config.toml
model = "image super-resolution model"
horizontal_flip = false
color_jitter = 0.1
loss = "l1"
init = "kaiming_normal"
beta2 = 0.99
beta1 = 0.9
shampoo_beta = 0.99
max_steps = 13900
epochs = 9.2
Rows from block 9, named by matrix and row number. Each number is 500 + 40 x the weight over its row's rms, rounded and kept within 0 to 999. All counts start at 0. Numbers have three digits each. After the name is the row's rms in percent of the matrix's.
# conv: 3x3 conv (model.decb.0.1.conv.weight, 192x192x3x3), inputs 150-159, a 3x3 kernel for each
conv.8 085:491530477495514485562484528515515476553509444512546427470508575511520522511493509423457453511474485419517512526450471533576488533451510486528490460506575454516544518542525448510489455525414489486498498541537483524439529481507445529442531480493496490492515548530526471470
conv.9 124:519502549416565370402605583535512477464442476540484507448463520466544517487485478493480547511540536495515483520524463466470410449521527484506483499483511505513499500484522547496516519474516482497569498519545574463506437505551496473511536484504565515528530438485492392442
conv.10 109:554497488557554455492600410526519502475518488463487479502500480509525454493529550512531482557522513554455456522523505536537419526540506477491514540503502486518494450498519489449529441458615489495489459475526440484636529549482521491454559500466491448510507471566526514478
conv.11 111:493661471434751597436446487475513544499443469513497479479511480504522486503477529487464463519529451507513434507459442478506485406504509541497498475462486457486449454473601526508560516550573505481531497418462526493477537454462481536500491493515484558517498448471456510490
conv.12 100:483528503515527518478535470519361558569398491456497508463550513577546535431529504482453531475594556528592532475455424474533520439490545545520521502515455456499453501483460507520487535438531470508476543526504550464515477534450466558556496500540505495496526449494469436498
conv.13 082:460501486502499477411537456476486489598408499504531540452474505480554456517518474501504514489486540532522527506504497502500475538515514483458445515508465536567395536498531477512515494497487533490517475565516542430446513504450495485546445407488453445510534520385526497472
conv.14 106:448502527493560486432546522435482465546458454450515485481474514476516549520497461512545501462454530484502455517489469517518523508496499508506518447427561481465548513534497476503489470547499501530515527453460444459536533472531508509496443502461553578469493588534473494449
conv.15 090:478528500562519471484525507483467527530459442497436493559540486558488530519478537551531526570424508503475455487528500518518471479481501482517528483479514495516509506465454490476522473476467457519498473482495515592485572521437495521556470454424533509509478497422494498505
conv.16 081:482527457492509510480558528532538492492590572522569512476525527486548505541471495480573460497477519515502500511512531500494570570528517475486527505536494503476477483543477501497463447462509481490418429493494546416479467567565484457491513537509495504524584471484484555551
conv.17 112:502508471560510543546455476489451476501462512542504480511512509500472484513487547469439533471532528517530548538493502477562508477500532500519481540485399542481499530534498523549508515497449419536528542555456488482458488476471543558550484508585493480512480513525530563497
conv.18 083:511519484464472480547475547469425553509489554526448500501408492430472477539498532441496553505508445442468525513485470490542498460482504486520491534515451536510462493489542463476483558526487535432466521511505459443532528477477504566461417569464489520508470495521495491501
conv.19 112:445519456465475520459475438522491473542493516491501500481445491545484545525427485479478559518494412462540573534509493475447441422471477521488498552524463510483457519515551484557537468452498495502501501518545526513465465505514496513518550492458534480468540446497465496493
conv.20 107:529535539428572551475485549461493515519545586509491510517497448493448522492407481478566523573477483482575513527502486495521445471548484529556545508453522452349589530535574461513417488547497484511473527547472569480499450510518451529500528530527504470519552524504522534505
conv.21 092:472518545490503547505505503536447458491476469513492577484373539454521505499506541461511542559485502445607497449476478506504483472509513440504503510493513547560549487514458484443535502449435493472527522486469465519465517527540501508538470447473479475461459499531505496458
conv.22 109:530502467531572537507473434446443496447524527468488544519492466515504546484442507489442553509504453523489558461487485526453492528554495533456553453454597434431483522472569536420490537507492504438539514462441481469408487442521496507502465498481458522513564449522497422443
conv.23 102:536524546481453446520543481543557439523471494429444502466520563493501538494489466521515509475456558523500520485562480451485490511521461536528502460538491494504547510548593524434532497528512514535560542465477423499512485481465528483477438494522501440441504474495501484475
conv.24 089:500511508524456535473557503508425518513368567524494555517498545412497443496460510553496519464494472495498506454532498485525474468519529533467494454392467467520522477449491494495579501491447507501493554508558529532494514511549539494501538554542455493491481534518458511522
conv.25 080:449485507477548396418528469464524497509550504513533534483535465527530459449534463485475459557495531476435470533550495529451448551528523529508560526463484472552481504508510469507552515473449527428518548574460453515551511436499500518528441454472502448490497491542561526452
conv.26 119:462502433495595524513418533481424499531524467457490491498521560510507484485468495566412490527454439470586448478574491456501523456411550532490561546493461488498422477439525499444486495575465545427564476443507472488470526477440472492487474515540545450562494497542453523503
conv.27 102:483487483490455454460540482524528590561557581518470460493467504565522473488569547499559495463546498547474435503491535500502531506513450462429477514482524448461523561608554543562539516625522470453457543524538528464488529492502524475580501467412449488517473423488549471531
conv.28 105:511514518490538432496591432507458541504449563484530463508481497523522510477531494477431523466544485536500543514502450465487470511496498478518467478449538524454528488449564520448593470472525528550562438520494431435558545488464421662498432554488570434501544489540454428533
conv.29 100:542439572488487446469511508462409485450503513452400546447497571547562482576459480523539522514459503563494498502495511493515540497504512533490552514523490551512570444578502493519504547478434534567511542494494516405516496487502496449458532456552423527497497511448507406544
conv.30 108:491462495417462476438526530487478484596452479523461495509470441469553497447587521555528540438422478477519583457468496495513453457522494491545511536473481469454526567455489469523553561539516487442507580469556483338530505523499483503456520421636529513529515419511529487489
conv.31 097:525451474496455495476492486465474513470562514505470495526520517509538492498535493529499439506459486530442504522494507500489465493516388496462454520531484489463513531493561494465519536457518507530435516467497463473556519536553498512464555453437452492461549430491535474451
conv.32 105:451572547431505539488477462484481442494504491439540501459481557511546537533531433568489518506473513486436513478559387510418479542432440515482550461514542496477554465439543502504599456479540464515578490461523569446527481527526430509504470542483516451495478496478560482474
conv.33 130:509501453512453547539464565540383530504552518508479489520438538498531466496500484509530551485557480476460539475487457475520511468474527518504544496520542517491492534475484492510537518471569490490524567465518504534538526505469527501421535474482410520488483543565488522487
conv.34 085:521503534488474507532483454439507479524546502508505517487539479541420512472493486505543522497488465510484539533481518495478549491458527417525465496559491478513462571468525477528473546478491466525544430481448461515486477484536498463482514523480508491485542520527494483507
conv.35 103:433598490435516520456563504496590438443501502504509448537493500369481502548515509502508500519520511510435495520496479536517471488503481427428477455466564463526485534505472485591536485444512464531501503505525493440471441537553502551460528443498569485487515477426534492467
conv.36 105:492509472489532487489403523536467471426472511510531517489542491521460473565522455450446464515417473454462469506471521531524479467508555396491461449521508487442519536506534485527500515512487414517418516504469509539511475492476483416514494475392491485533552551522499425492
conv.37 091:499499489495439571527518503373515538501476498572473486539492541554473462512529466515460489451534496481517499460527544490521436490525513462468489468476540490496507504489498453556564522486501492556543508507544513515525538492521452491497497496435493524464481620523549465424
conv.38 107:497453504531532509504439490516545510342511529539491509514552417427336471470452503497499466546500497496502486502505520499525465514490530519515491361491556433536515554521519501511461476537514499496503476512468505520488507421479459525496503568464553508475485503557523537460